From a checkpoint of a small multi-label audio tagger.
Training: 22600 steps, batches of 128.
Data: trained on tunes sung on syllables by a formant synthesiser, 39062 training examples, 74.1 epochs.
Rows from block 2 of a small multi-label audio tagger, named by matrix and row number. Rows with one number belong to one neuron. Each number is 500 + 25 x the weight over its row's rms, rounded and kept within 0 to 999. All counts start at 0. Numbers have three digits each. After the name is the row's rms in percent of the matrix's.
Before each neuron's rows are labels from the 100 clips, of 14976, where the neuron reaches its highest value: "top examples" is what is common among them. Only what is clearly more common there than usual is listed. The data: tunes sung on syllables by a formant synthesiser. In brackets: how many of the 100, against the usual share in percent.
# fc1: MLP up (model.blocks.2.mlp.fc1.weight, 640x160), inputs 0-159
# fc2: MLP down (model.blocks.2.mlp.fc2.weight, 160x640, transposed), outputs 0-159

top examples: the note F (99 vs 27.8); first note: F (29 vs 8.3)
fc1.322 113:514537523478526474494512509480487503514536463526487549518528505504510468487500511527538535498496504495483524502479499521491478490507514480490553500528438513501500475483493504465486474496448500504474543496517514514484475493521544484460475504463462510515509508468534482490483522517488520474496471483508507494486481491493504518473488501554493538479487505476440459498495473523513518505483525483486506484468552461458495514530490474479474524526501578468529504503498477522559587503492514
fc2.322 093:503513533513492498514496504457479454530539522483447464505483520508466475552508518515533505528506472502512452524496521488491509515487490457531527539502529499483470472504511475491493532524532543561533532469431497481500462460494517522501480507526470515528496520492492539474501509539488506490506535491519523492485505470519472493511479504492521502518484493489501504503479491516557508456530493483506510509501501420458526530513501544516504476481489472539550517511535474457485493479490509

top examples: the note B (100 vs 27.7); deep voice (57 vs 25.1); vowel: /æ/ (48 vs 16.5); first note: B (45 vs 8.4)
fc1.471 096:541478488517476499482523446517535518495543479500528478473523499506484502478522518504499517463483471471461438513512481493496490476526521469519542491521484458485490469467488515471562449527511476508527476516484489535502475481516536494517477515454482508407520501482453484475515480480444508492496488490510469457500533515491504515518512536476492482468493454520479498492450487524483470520506471508527514480539490507481536531502480516501505506471493483518498498545493489502461487496470491
fc2.471 109:510487517503507544476487523484505535503504506459491515586471468518487515523514512470467488474547497495455479486478499494510518509505501500479513515491504518511543523465472507512468467459509512524502500492477521534496458535444496519500497532490528482540478526509506526477529530510522488520484471515492553495506511525484495509505519469414515497523497508526542467520578511485502511496500552537478493474534503499503518535515476495498466515499519463515516509491537447505488499538491468

top examples: deep voice (86 vs 25.1); the note F# (70 vs 27.9); vowel: /æ/ (43 vs 16.5); vowel: /ɑ/ (39 vs 16.5)
fc1.525 100:495522473513488515500485483486478483477480495555494460538456490495483485424523521496528480479448491563497456517495458495495488482472507463508476529481520517527462448475465482504541441471456551514517474517499493507474502489481448518460519512488482529476541474513496497479498514488500503447456475475510493502479498452484506514475528531455486498475485520470504517520465479519496499486483532532456491511503485519524473474532485515492512495508516490486490486471521487498493520483474478
fc2.525 095:520458495530469476506525490492524497526527526501501465464468506538457498508518535479481494495487495485507483484502538495465529472512527523498498523504456511509500551439495517520494480491467499464513543442513494503483494497523484526470493503479514516463498489505483460521501504482505469476516503524567477487484472510505510541487514516531461501504536526515506508520523503485543463487515524467552538498460466442522478523490481473482502554508520487527503481469478469550495448467477507

top examples: the note D# (100 vs 28.6)
fc1.543 096:484493497523437453488469473494495517463538471503510532494517481513522494518457521511497517500500510456487521494448466497498468501531500534503468472465545472499509495482518512467479486502516459532489429518470500534526486439530503471481492531509475482495442492510493490528537474543506475530465509503482488527489503514466527499505488497502457500480490531536503470472486484523475507490454479521519519526513509527482500549523531476450495495504515536484516456500508521484491541482530528
fc2.543 096:498477484485563506469456495506524468500481503520514505492500506513504516532461499508479481495501508482491540484508481515487495492487508517521524527485519493476483480531500503511461473557527558473518473537421485485514499509482506488461489441480527494484479507506481579489449488509542499487450541552546510502453515476496453507480512504496511507481469486512526516487502520505532474482540488497509515466478490499533500480432493460520482502520509523482503496509471522481473517485473515

top examples: muffled (low-pass) (36 vs 12.2)
fc1.17 091:471472489444507486466513536479501467461511517501536532536507414485494514454525473481473543503476500517506519504566486511480499505540473533493503554528480524434478463477494503517526498508493458493506572464484484511527478489519496493512463501492470503455484486505511488477504486504533529495500507502522495492459527488492502477488528515494506489505468523488487485474520473555457529507475506498466511485522514495511511513491487455489520492484483515519467505511505513509505490507569535
fc2.17 088:521545526483490490495483520492489506512502493414479503477518472503481481511487534547495465478519474505496502471518502507518463488469515480529474492513528492506549541465498470507539526455495504462467437526455498499531502513495493453491504495507478479511507529495472507465517509528521513490501503487507484512501506521510540516551478461516510513504477502497513510456525515462507504509502490518500493559476451502510488467532500514500433467447473506504487533484555494498443526499493462

top examples: deep voice (68 vs 25.1); first note: F# (27 vs 7.9)
fc1.355 099:518518472455508491489478469509477491518510515504491494478490507491504502490510548520501508484489491426534465501463495518521476470497527512491478529411510519472512496477502506513477500535539519468480490475517480512467496500551440498505529492478483509487506501506481506485500465501495465499481513557490482502517545495525502489498459501538498501486492521504524501469499497501507521472468452519416485501514485522471490523494489511537422518493507502499498489474518488463480490523446436
fc2.355 104:518540476500507478520524478508515550500521493470514506505467507477419495507474527484484525539495483507505462489462535519511476546532512460524496505477493471511518560515465478503509479560518471517459518477503511505503501491534476458505556522492503479491496540528508489487472535501477479495488527488487546522531525520498475541527466503527496535519484525486517511487497520511468515468500463547540519521441480520476514491507495498486522503497519535476512511483491481454481504562490489

top examples: child-like voice (73 vs 24.3)
fc1.602 112:518507484472532461509525547498480495517533463495525525467489479474487498527496482487520506479508488457460459516499512519479454471515493479458491494516479472517487531490512535494526545491557486504502484491506546539495505535551496481492515515535510507523492456479522479526468562516474494495502497486544492524493504517508505465537551470524445471476481491508515513440474484459483488519473554492470471519511482491454505505539505502475526470478483489500474479506504479495509550499494531
fc2.602 100:534531434558484482516506470494470516521461482504545505527480500509527453513515494486578493485502500525541489536506516510526492545531493543509512480520490515495471507487491495466469574528518484473504489512535535494483518489531498529528524487457497425487481519532497525509536537526472489490515472507523489506482523478482515464491511534467472483500510490483498472439489511493529486492490543488499489521556485468491489494486501513478482520491526468480496523510497506522509527482519502

top examples: the note F# (95 vs 27.9); child-like voice (64 vs 24.3); first note: F# (45 vs 7.9)
fc1.69 106:492480503506461507538474470529436524493507428508465496515470516520490468518483483461483496517461508501507475505516489511516466512499500534472504475496515498486499545511476535470514491503483505511542498466555498531491501482521499522496489484483528524493493505488461512474490567509503495540497496502502457505522527510480473494516498504476478458486473493461489502454544500475532455482506425502517493566502510493479482481489515517480522499510511446490499540447516535499493471517537456
fc2.69 096:518495478490488487523523492510474454519509534512453485522516523513515506490527567512514518524541524544525506496517521512488538492490457556512459507505484499513486511455510531476477489505524475496567555494493490473536482539531510536496517524461502554515519462515532536505463525539500502530475501526494481512482527470529529484502510475527492503528492492510509479453549519466474525511516537502539461543537487490490520499461519500503471486518496516500457475522516483471503491497505520

top examples: the note A# (100 vs 28.6); first note: A# (32 vs 8.4)
fc1.416 113:521493461503486503500467488482471461492429472487502478492481485491526468506497448490434479493494562511495519477499489505488459499494470497471483487457506491490472489503503446479483483494499525482483470500441462471514477496500487469525444518510478511499507489489475475496486482532467475497483489489481544463497469512510481479471488459497489495532509480491520501482503517526511480487524482494495538530479495490528466488511530574528497519546491529480496496466522456534506475513506576
fc2.416 106:502500505489517499517525477497529516446533499509520487561503483494507503526498559506489521492437562465513481510499511529498463524507484533486510494538476481474541530457502531485477517474506490494498482508525483499492526503519478458497511524525530509491497487505537504530498470519530501540473547513541490524509474513501519461518502547504516509488522496516507499415489455547514503502541513498495462500496497548522509478541508531538486474468502514477463435488500493511516499525501465

top examples: the note F (97 vs 27.8); vowel: /u/ (60 vs 16.6); first note: F (41 vs 8.3); white noise (30 vs 7.4)
fc1.218 099:468549508496507522496455482480500492522508491497542559526449502518490476501469474467460517503477488476472465496505503532482467490521467462487530511473493509501499512483501482527477489517479544487536466521531502474470510483512504497487461493464537493525494510529469473527485485493498523486534493476513507481500450524543460478537488446540502501478495500490489544468477474469501489507510496489492549482466495465482564486511500524504494457501508500542488477493503453574470506515472482
fc2.218 096:530490506536496511490475490514514481513487508453489484490497519488499479496494522519483468475508471488542447542487548519465494479491471491538510499504526457536485498494552503509531507500536516508487506505427530496473468463574492558468473517442495489539471506513476479505512559560519497489489486488484537501465519501519492498456474499511503518500499493489495480497528494515523469492501492515510485478520457474436517477525484514470495536454507524494534464491522488496509526511495497

top examples: the note A# (73 vs 28.6)
fc1.520 097:514530515513537516512518533499462484477456508513493515510492516519494535507500493496459510474492515508506487522505495473500500515512495471452490517520483519528507495503487468506505482519510527457496495472453484478482565498468476494507447541489480439529495505505518527556521481526508490541552561474527495487480510452465469477519496508503535491489477478471493464500537496520487523480559489509526494487492453473500514490510493520538494541507536566518539512538525534501484488455506488
fc2.520 095:484506495494532521508505495482529525499514538489487513527481497516492448513510557519551490519489496459550479512482533494468504532491502486504478470473523455479491492528485512474499491507539510499528545514584525476457504491484524487547483462529509488486447500462463508508516495480523482506473521520507544533529508473504515516493498496492511498505564468476491517544505492500513526528460523514492494507504492527505415465536479500469483523490508473468479486519503479524524498494533470

top examples: child-like voice (51 vs 24.3)
fc1.530 110:450509477456512500490513496509506486495515527524532524489473510459486526451470502511469499560475461484506556516498490525492490484488545481491472503483481526528517429525481458504520472514522496498474478498495494515485518471477509476445517488497514492434492500529531513479527425519494487489523483492475493497472532465500481508522512509508490509512484454471495509559531517501496508463493467518535504482503543464492507475495450496468491493500517497504511519490473556518543490468475517
fc2.530 105:460531494525515535523519476524480502500511496480490506550500483471540432475489494485557502469476505501512481474535500491530518481528532480482457522512532529514496456521523516490500594519547493472505476535491503473515514494496506500497497532527529437505494518507537505493483460503475504535512509497505478529509507437487499472487509491502463519483538480495493513531501472503501508473514509519522498521512420489494500538435500484499462493515489483516519463500498481518538479494500494

top examples: the note F (100 vs 27.8); high voice (55 vs 25.2); vowel: /u/ (42 vs 16.6); first note: F (33 vs 8.3)
fc1.67 107:457487503488521505484498481482501480498488472496493484490504492497483483507487492498526497529522502519512511511491499538470465509521520506496550485490471509507494516516578499477477494515487546531549515515386520512504477499521489516506513519527482474493524502490487542532511510546501509479544494517475515500491488515514502510510504495527553498496497482490434489474487478457485487466530515482502528484486476428477519541507473462491508492474508510511529449535515496465487500484503419
fc2.67 101:472519500497502491506516497540492487498512450501489516466454484528503483475483466517487511485491464489524502501497511497455488501514505504477545482501480502484531494526539532458508523509531507514478498478460541481511482476520472520491540509462484504549480497527538509504509522512516552553532535469485480508466469503517495512496505541501520496514522471515499432539524496498568449478501505492519497487523502406493498477533521484482507474476505500535564481524498509514472537500517508

top examples: the note A# (67 vs 28.6); child-like voice (63 vs 24.3); vowel: /ɑ/ (48 vs 16.5)
fc1.92 100:484529477514521502514508479517471476522472507477456540542495499546476494505531493503530517520503510481462458518542463488479438501500516496481518506546524469535510526465503477499524475525471479489509489532507451486508487492464513513493549528489494438497464466466522466538512523528520486525495510469498502508512502546532536499503485513497484489507522508476532537475522571505492527471515476481467496506435510470523491457495482511494523521531498488457502444502504497495466487511510494
fc2.92 090:488486514532490487477520494511497518487489502508561489505542500467490539526526541503483523483452505490537528516475497501482445496495504506546525517498492495497448523466506482470535487538508562537417527534479490481492478516485495479514475498510504515520543481471503534510498522509509498517506491530539512504513494512482532491452465484519443525464511458508484517510485507462498528528473507513539484512485432482481491482503541513509489534484524489458484489539506470526520509505533474

top examples: the note F# (100 vs 27.9)
fc1.625 117:501494506497444497495498517469480446486542505492471495502479496451488493482510500506492519501503517509475467461479499492520495515477487504480418490507478515514477491510445498507455531504486534505533498500543412448481509504501480517513462514518485492475524498500499544486454547450497508508447476515504450478492491451513505511495508458484465493500498496481472546503495534497487491516476486493492470527473512524523505548487515509533499545532533508551513516544514511502518509501514504
fc2.625 108:521500504510495476509552489501453517483521502514498501473498495509507496466483492500522508483508530482464515498522490480477518503493495494496446495492476528498521508486474507469487501492519453490467593463556465491485547494546478479459445527488502486501452453498544504512469481493501516492405501468503500481506483489512529515483510541524501506482538473498559547548492514464452518521531508523519509504493532485512509506497522521466514505510480479510525510506474473507496500510494475

top examples: child-like voice (50 vs 24.3)
fc1.624 095:484536454509494468493513478493484529509502482491461536498505524503483524496494545493472523515511512501546573514489460507506506516521476453507521482506452516534489526505488459521516491489521509503465470496442521511547515497502550522533501501518507512473506487514527476490473533454474515522467484510538472520497533548475472455522524461494512498495467535540494471496524510469456491533490515464475437462473511478511481501524479517496491493499519505462514531484545462482502511499506475
fc2.624 089:489500496504473538496521522526499485536505528510452525538531515524506503498507491489517532520462492485482492505503501557504524478489501477480537488537511459499485492498502510508507506535486546476519518486539489517491460493514476510539553527498500511496496451509503493518490553493460492477445494537531499489497498460512489485504508514472470478523467538505490503434483482506494548495459516484483508447527534497500451507471498520519474534461538461457504512450551489505502469509519448

top examples: the note F# (85 vs 27.9); low voice (56 vs 25.5)
fc1.113 115:500507530499477475481500509496481427527494515500521497512490508532511515485494454468523547452456446496555518463449489482519502527517537519475478497509481477501486544491469545447522511490498471510492509487506495485509499511482498490493512518495531519486511510490442473504500468491502517464488512506553538516478500507507521476517548502498457478486493484485517496485529495514461506542521517537472492489515515516444458470473496526448519573489496521470504523539492470505481498469513501
fc2.113 114:509474502522517531506517518510566541467456508509522472532537500528488465517487508493502488516508495516511507485492514522512529521485500488458490537497486529474517491474525544546462482495489519522487539512439490511504524505536479525490438480508518511507514512498507487557513502497499501466495510487512495541493472524559522485486504474485498533497545498469460490512543485458516465489463491476508521463528558498492563522491453502482504514513481550511526537513494501517461534490503464

top examples: muffled (low-pass) (60 vs 12.2); thin (high-pass) (34 vs 11.7); pink noise (33 vs 7.5); rumble (31 vs 7.9)
fc1.348 101:521472495460490483424521490529494469479521479505517490460482594512481502496499495526535440486479509495531533494500538500492505492496509500492507492487499508491496550523510484499431498495511503493478483468520435488468509501524504503508483487500530486538479473506516484499534502539482561495493453493460492495532507481490441530553502507510480506482461500523553496482510453470503492477474477484503487504445487498484453491505517507479475498478501523477485509497514489500518529522538474
fc2.348 102:449482526469516477507486519546496524526496483501552472443516500543483501521465501567474465480494522513495516474490430510500517507483540508456481555518506515493484521489488497478494498477501546505473491552496469497489511516528490487455514536507494498504489493490489519494503514445521491512537494542511470469461517483490486557515505500523512519514485521535542471531512534503501500471545515481446486503481481497503466527503514500516484531531466466514464489487507488517489500523547529

top examples: the note D# (99 vs 28.6); deep voice (64 vs 25.1)
fc1.434 105:539471515489508459522493501494508489519511525510511500514480490504516445509478463509512525446496488466497467486507486497461486486522482488483495513514476505480485501545498499511489501485481485526520523547519481527539501468525524465513476478535456529534451530520513543513480461496474522510486528508497488448503487478515498504518533493568470484461541550487524462488546526481518479502517502444503486418505488474483553516493525473481510512519499521498536519515486536474489518498479471
fc2.434 094:521457512530485476507493551555495489474514494540531520547540512507498516499527507492495517508485557535524480459504475496491499485493503534494511538505489484506547463494507495495554502531510498536489528522471460532512522508502502504492467463523460493536513506490476486536505493519552480541480489509465501480507500485527501520543506507470499481475511502506437516487493504556458485482516555504495497459520516491491451534497513544558530505516505506513524504484540507514459488455503522

top examples: deep voice (71 vs 25.1); the note A (61 vs 27.7)
fc1.532 093:486483494490477461490483538568513485494511525575463528494495491491524517554483462484510492547522502520522521507536508474526504475483495497529505517503525513511507522516490485485434491560502528503504489525499469544530482518452483486506491484518472493513473492483497490485522514530525525476503441473487537484500462475486540533493449497491502479467503513520485496486517526514501475516495474492463453476466488524508542477433496521515451500499510517520482537495504546493488512496483477
fc2.532 092:467488479504509460513496510528487535499507490492508420496462489508522546504510473486491507483502502457473472495502498507536484551536434540474474504539549481485479492486477485525501481498486474516525517485494498512503474506472523483472486523518499514577487487462524475491502499505481504519461445543499486473482528509506516508510524532521490519528485548527469498497497527484481513498478477549529478470504488474521528495481485476500471561465527466497519496514495535487458490473505445

top examples: the note B (100 vs 27.7); first note: B (25 vs 8.4)
fc1.205 098:504454467477477475509485499513485526468505481466458540491453480511527479496484507510517526505452464523457517470481487480510498473499512453489486507474497525478510525517535498487508506491496532500468519492530514506536506513485484519460471452484528464489488490489463571455490540495489485556567522475491544474508490472526486545516482496465506496476474490493490478522516505529477559505431502502492497510465494448470485485495494493480493518462495504504513555479494527512493499497510488
fc2.205 143:533554507488484510492499498523516470474478481521513492531569490482505495508521498481485514514561520484532501517484494526525511500506495490494553501545494497508495532483476524477478455487519467495546472498458490494445486504495468515568490491499503518476513511499510442550488480543526473484460464518509451518518525525507492468493505490484487523500505468518469484500501488519531433508571491488510495492496494539529507505555485501517508487519510568525478502531505495507481496514504479

top examples: child-like voice (90 vs 24.3)
fc1.426 096:465522482539481524426531518493529544480497538515532489486500476494466494500487497508497530496510480493515509469492489460470504534485477515521460510493479531519492463509512505500504422503509510455449496524529444460515498481502475515506500505479505472477536511485520515525469559476511532479546469490464469501507492475524490471500535505502490497515496463497539474569539505472482499487469459505488484507471438467485461503494480502476516473501523468518494510508495488507483497463509474
fc2.426 083:506479468544495475576530552496535512510489467503474513509496500492485528497529529494511488485503476522454528480487500523520570468490513469472480517522476477497504476532477488508464522491533499513555535511510495483482512492521501514487515470564496466493472490519534488491563442470488480538528548510493502449521497452521493514483514451484493490505526492504519552502480503528502483476492482526511499495501488492445498515458530491532479499506465518511501480530496542501498499492516482

top examples: deep voice (59 vs 25.1); vowel: /ɑ/ (44 vs 16.5)
fc1.19 102:511529470492493456517493493511481506506551490512536511512491536471532501479452528487501506544514529458469508488498528535463534505470491512451499467522490480536500481492551497511560525470525502506486519511527505502514545482514489524507524509450510454515524477515513490558490486466523468507482480516496471487486536481537452513552485524555501509493510501509516501464511507514485480508458483487505494488521520527463461489491477523527558531480489485516479479504492465492445477499534479
fc2.19 096:559499527535456484488517516528488497462493502537529536545498528473549467485494502504457511512499503507479515484511438481474508538512487515503491514586480511507496491499507471457575504533513518542516547492489451524491511515500508509499520503507437505528467499493511540468487510495487494522475471528510525472492508493514494499518571519517458470518546495485474501469481533501511488503530468471507486494496476467511518516505520524503467483513519490498478508494499488524514498486552519

top examples: the note B (100 vs 27.7); vowel: /ɑ/ (71 vs 16.5); deep voice (55 vs 25.1); first note: B (48 vs 8.4)
fc1.155 091:560445500503492511482513470480568469513508491450516532472496494477471517452508487449486479466490468486528494506508458483467488468520510482470498494555525466523517507511458489497515456504463534507518454475502494513488534498514494476519518508504546517454533489459476508446510467486485458464500527497532538507535510502478497495503514521492494516493464490518474503510489491498467500521495490515549509528547482483468477530510520502498496499505557495530521474527482542518502530481511514
fc2.155 092:534533516507526505491467506477500534479563455486477495558522490510508481491502526521473454517510489505522459532494511507516518488505528536526538499533536488471523529497486538537442519497486529486500493513485515536496520541497499519488526503504501483544537504518506529463512567458544481511485487485502530498500501517518453526500480519492510539559505508499481467524470470550515502543506529483483500508467476500505514476512488485502512471501541430494506515487506462519453497505488492

top examples: child-like voice (58 vs 24.3); vowel: /i/ (45 vs 17)
fc1.187 111:479490487544533495516486489523530542483518504532524531519500537507459530471536491510523495478482545500489500511485514529502470482541527515533530482504483489478525536488504501475490485513497506500521496477496472490501524553495532527487516502468482471477516479473553526528462478492498506503511486488445542518463474555505522463467493512517491489503509467531529513495458519453457477476486500538504506522519435464480552478528491546495495489542531495465513470506515484514517533454485488
fc2.187 097:549534532528501511511510521539523479526472467484465519530496496505480618514521485478538511510535472540526521501520495504511529488492506468475482494508532463502490474477519513503468513517464508503462495481486523495511487483483544494513477541514495486500494478516503501496437490490483511507512440513515507515506516477530523488504486493513467506527473488504494529506490497495524524516520496480546488482491469531480445528500499506479440481465447469533497529499512462495555531513511490

top examples: the note D# (100 vs 28.6); vowel: /æ/ (61 vs 16.5); first note: D# (30 vs 8.5)
fc1.558 100:514502485500470521509485494482521537484502491540514491504496509522475453518472473476513525504524493494514491471489477539447469508498523502432523531493507504519505509484477484508543476491512493523536447533500482512467485525518540512534442543495477489459469485482451470481496488465508497482501555495446494459505500469486513497528473515525469514479479485467494488472457491537498466508488530522533503507529532533491489489545459484494465482492465499526499501566528475470489524470497488
fc2.558 097:467523499499576498483526506501536465539488524512463465493531481459510505535488523475506488510532507500483474489502488523489460490490460502498547514514512483527504496504468527508472489540527515485519481489470512468480501547486472493452515445450485483474512476505490481519499502538539486472494492480535546518459512474530513488530443501496491541482530497514529516537533481511470495503505495482528533473523503492457539530487467502504481469548513471522486508532530527452494502529472501

top examples: the note D# (92 vs 28.6); deep voice (59 vs 25.1)
fc1.387 094:506451533513517500489513486465496508513467475513471470488512492492481506510499464507534458492522500472503527474472469486469442498508499531496495451497521495467487512523526514491481453485517476463502493507470489544513522472509510482503497500467477500491447534529527516480479490496460491509519475566489457523471452514516476543503520501555495501440503533477485475504557501518507510509501523463529490459502513479497489493536538507526493523521504490523501470550437497523471488472457496
fc2.387 089:540516495495510497530519548479512498490549514501498544555491518503523530481506450482460459545525516518498460481487520477453492511514507509497475499463474534540471513498486537475521483507485486514541539487488524550554485538512495514484473474499514478532521509519473505502556496487513479512488511535474472518490470498510539530540500550517515440544492496501517520494464496515512480458479518507504510496534540514483500488509481479527554493520523514523474524495535493511511516449500478

top examples: pink noise (80 vs 7.5)
fc1.25 088:485513493419524530502520472479521493442507518495452464489484484465507464489460478467542516487514495453468526557526531407520489470467496497481516492510503506542511525497518497494519495490528500474510483482514530455504459509501519482511495515467459517504489525515539472513502469502467471514470505486503508462497502488520497503547484481498501486476467490449540529513497460503490506488480494507508490491492450490495504536490490503451519474505507471490499474483459485516511548531499480
fc2.25 090:479487520508483525531451528521526518523483518482487507502474526537515529484521477501514509462475538518508480514459524465499489485464468501466488467512475503490473503511516479488563521517490515477479498516516507513482494479500457485509524516523486528509485446482517495510501513457505517496537499496481457495434533530492546541425515470476465466527553535548522542474473496490484518532512481503497497476518535483520485520531486478504435495518485501517543481488529486497466498506495516

top examples: the note D# (73 vs 28.6); first note: D# (29 vs 8.5)
fc1.357 107:482507515502490495529494443494475506463483516524509454533479531533489493485535500436492484477538496502457486515486519543502487519518522519481504509494469490502462525505473553505533465504520496509538483487518487548505479551474537443457491489505496510428548513564493527517496485495533521508542468511459482481532508464480510472480488510530502459515464457499492478511494533511487465474513487503507498455499483505506509505474524509519466499482497512547521488518518502506493483455489503
fc2.357 095:508479485513513485516495489520478533486473479509499521583482509500489566485488483461483517513516513547514517512481483525545486512491518482488486505497490543509526536505509498475516570519513558539507501472510465549512531504516498480484480498459494501532496498461477495509488448495505537505509488525457526516494522457552509501467532508459522515547453496506545549476491488481486505501517511502501492484541491475494464490485496498517497448485479475504472493507539495518536484519525454

top examples: the note B (61 vs 27.7); first note: B (27 vs 8.4)
fc1.599 094:452514453509519465483499467474491488466465484540503489522470503486516450498497531522543538501483525511518460486529448552462490523518513470484498495520552485515492514491497499508492517460555520505534486486507501489457516454461479535516499493525512513483483480517521501476486486452514485497502507474482440526488451468551514516481503530512486513556512502487488501495495484480488493474501545506462498499479493488562480495495444493509464535491494531498501479546530509484504488486500469
fc2.599 093:487494547545499489454479526526527525496499490478529478531478514494480471500469490516533506532524474540513490511508527508486520511495501490502521490562479492552502488488496441450481485517510510502516527499511486509493476488535547500492495476523523508472513492515509488451514536498555554531490460494532472495533495522478517549467502530454508492487565520505547487528517503547520454473509514454519496561533496496504515502487514497501512514487495511500512508531532508558486499468509518

top examples: the note F# (87 vs 27.9); vowel: /æ/ (42 vs 16.5)
fc1.496 095:495494462495519488533508464528538495507445514450487514494563504513481513512524492509529508497473471486454501478484499470508484532502533493476477505481521496475490505500464503503497501497501483524552491508491456497498471528558537478495499509503470472426473474484456495490515481509524483481551477428495519510506476519506507459487517497507536529502471463541482531477524470519549453530512467495495494513530497505499469469499471486504488491497495470507439468527458491478508502466509499
fc2.496 101:461486521484489520494520519490578520505510516463485508530513494528472503528523488495460535503517464505508481512477491527466512476523512497503513489462506496502451490499528492496447484533500451502503505527501464515533466500529492475449536502491500473551481538495490494538517459506499521519516499572509511496478505466501506514463528500479522515537480538487505510524510442487538498536509538544483496481520488517488464530509508493482460557483504483482517502506497463556510502539458506

top examples: the note A# (100 vs 28.6); deep voice (82 vs 25.1); first note: A# (26 vs 8.4)
fc1.629 094:529507501492479507519498516520527492475496507530489488439503514504447438494495459526498516494442512527501526488496496505414449510469483463487486519527492481498515534478506505495501530514520507518504492528505472460515474510500517501502489468520497503497479482501487512542464497454501465483520568514518471546493472492483500484506493472510492515499475474500506487472489502488493527504494465493503492476438488452485411527499495521487500500500475572503492501488485450539500502472518519
fc2.629 104:485485463476489464506481501456551503514484495488507522549537494505466478455514543489466487505492507514506493502465517540447425550462478482506518478466522475488481452509520524514488519450467523509496551480503502491463507470493484478496499500508538488522504511520495487493479519474526495498520530552520506488476483502496466486516547465506513478490503474521499525515521504564463477509487540555546521511544488495484515509470500532508488516507521498503466459531529507520517517509491485

top examples: the note F# (66 vs 27.9); muffled (low-pass) (53 vs 12.2); pink noise (40 vs 7.5); white noise (30 vs 7.4)
fc1.321 097:516509498489497497421510517492528454519492528486474553513476501511456484487506481467479520502503556462500519501524533528525499467485470501531439496517492504507487513495451480535487504499503492495507523491485512477489489510524504524468513491525474524503529482507521517539454543514476505536592507466488500485455525494508492497488533487494502534484461474472467500538503540490494520515546522502470496512501472479471533466498467494498477537526505486517463486528535524507524487498552497
fc2.321 093:538487536509474435518506535522515481551518458525506517527502518441501490501500576515512523474496488481501514470545500483471488492475485501541476516509486485514534489475501506525484459499519468449481531518480483501517536529497483502509488510477532491523521520496526514502500505488483510529477504441512518477554527516534556510534505501519494500492487527490511544510458488493495528519499481522500479454535455506487477522477480535469445527520515522505462536471514508509498456497510469

top examples: pink noise (34 vs 7.5)
fc1.259 098:490509478466537498521484432484495515498505516475470483520474514475505486492446523491545516449476533491524460499556474456483472480562495470473477520496496518483485483489501545525532473496520511474495556488532482484466483499492484492496494502456460517496491480474477486473524524480482494492530485518488482488524516489514495483442434483485493446484555470471497500482537497529534485517482480494496488474513491468511498452482494509504488485514523521507511542488493517508501556509484463
fc2.259 101:472507513451510512469467497530544485530510470463512500449507461484520558515503476486533489450493492528505496501509502472496498506582496524410507441516452494513488501506492504533519518469552497484520534518501483517481527484494470481489483492519497542492509498467493528458525499470493507535509499510502486481510503532458495513517496437497509465500503492531483475517491487500487510505514509495459475499502554526534482499482451496524456504528543498506504516499488495496470505475465488

top examples: the note F# (70 vs 27.9); child-like voice (60 vs 24.3); thin (high-pass) (38 vs 11.7)
fc1.291 096:483513531523493480504518521488495465503521477499529497502510497499536493508513501489475487502448506487516491503523505516508490502516457552496502535510516503509466488524491484478517474500495491463521462526492520535456514510460559483498462535523520501451588521470496519549458542491492519514547475505499469485502508519501468485496551471497481521494485489511493527479490505499500490536456478534524476530542519464430481473513487500505499474492537457512494456450462547507500498489506485
fc2.291 091:495459523532522467502453485492438520507521424509492484511544543493475501534479514485501474484470497473502478486513535480487486475502497496515464450495498442509515516473492504521508490518500467474475499516495502467506520525512459541533511481497499472511521496549534522503484548520478453505493513490481504502473520459502504479508469515432459510477505501498530542499484484453509501498497557481542477498483445466537500533497516483516537493508522517494510523522496496493448507473501498

top examples: the note F (56 vs 27.8)
fc1.400 099:530517410511502522491467491488463498491482516483472491496502480543488494493487480507557486522514486508552470501510482524499507489526525471487544516516526486570502510496502480470486482496483500486510495510524491498476504538478478514497509533522460470519485478484484498547530519535463525510552517501498512519482494526556490543498493455505472496513491473497499450492523469480481525428506493485494504445473493504530454519522512472518460494476483498470521466497536456499463513524492484
fc2.400 100:529544491494520480532517491483504554496516445476507483566510520482533470526501534546513516504453500547497448515529519495450497472506483490525508508493511517523474514525517491535509472509507530493498529509460484484507479517513505491506479495481539470523505510506513510511479492509485490499453512558506509467485489528505508541519446523473463541547501523526479491506525476493479508522466518495493517564546508505527527487517489511473531514473535502486492474455541545535500528507498534

top examples: child-like voice (77 vs 24.3); the note D# (62 vs 28.6)
fc1.504 101:461491478496500469458492498490462525502452482504508442497515489474515496518499494508516524452517541507507544472494508502541525529442496538474482521513489471483503512499454499524499462495475501510536535484491516535478540488522492463444517511494466483483484519493488503481497527499581456474521504479470477533501536444500510500516486517500502479516475497456525475490515503488522495462484471489504488511503511514524478546512484555542496504472513493530499469517500523473516487497476427
fc2.504 096:481449519499493461501505530483502532551512476473451501537516495527493494526477516489493511510476521474495476503500502502447545471511501505511552520498477518495511493499516499493462508507489525495555515551521509524539443499476537464526504505525498508497485512466516489522505498479515529520510495535493557545485476476518517503521496455508561484497488498506514475498477466498545491487510490534543501474478546477474546515483518484508498483504527475475510540589508502525523508473527523

top examples: the note B (83 vs 27.7); vowel: /o/ (37 vs 16.4)
fc1.281 102:516514525515464467514509517471449514496465495507531507461489500542481528545465494461516505481511510516453529459514465486497483497544490481556520489497513467468493493503495426501498526460532521444490511525482513474549500496463509537501459494474511511452512524512478523489510507453506510494495511469457531479511491511478511477476489493445487489509482480489507487521497512482530508463516475531491552486516517548464485496497545500464471512495498494502531504504498506513528560459505504
fc2.281 091:515524497481507495506500490516488521524499446520487472501538468504488528540515524494477529525494530519490480479510508530548544482528544474527539484508464517491469478536536429545493513518507479482500495509476477505549512501518461524475476531510493444484439513449506507530495474488481523507503514497510465520500524505546478478508538471497478500489468467495478483524485518491516533467469495549477507504469518497528485465467494527510455493511488530550528503539478499476496544480493496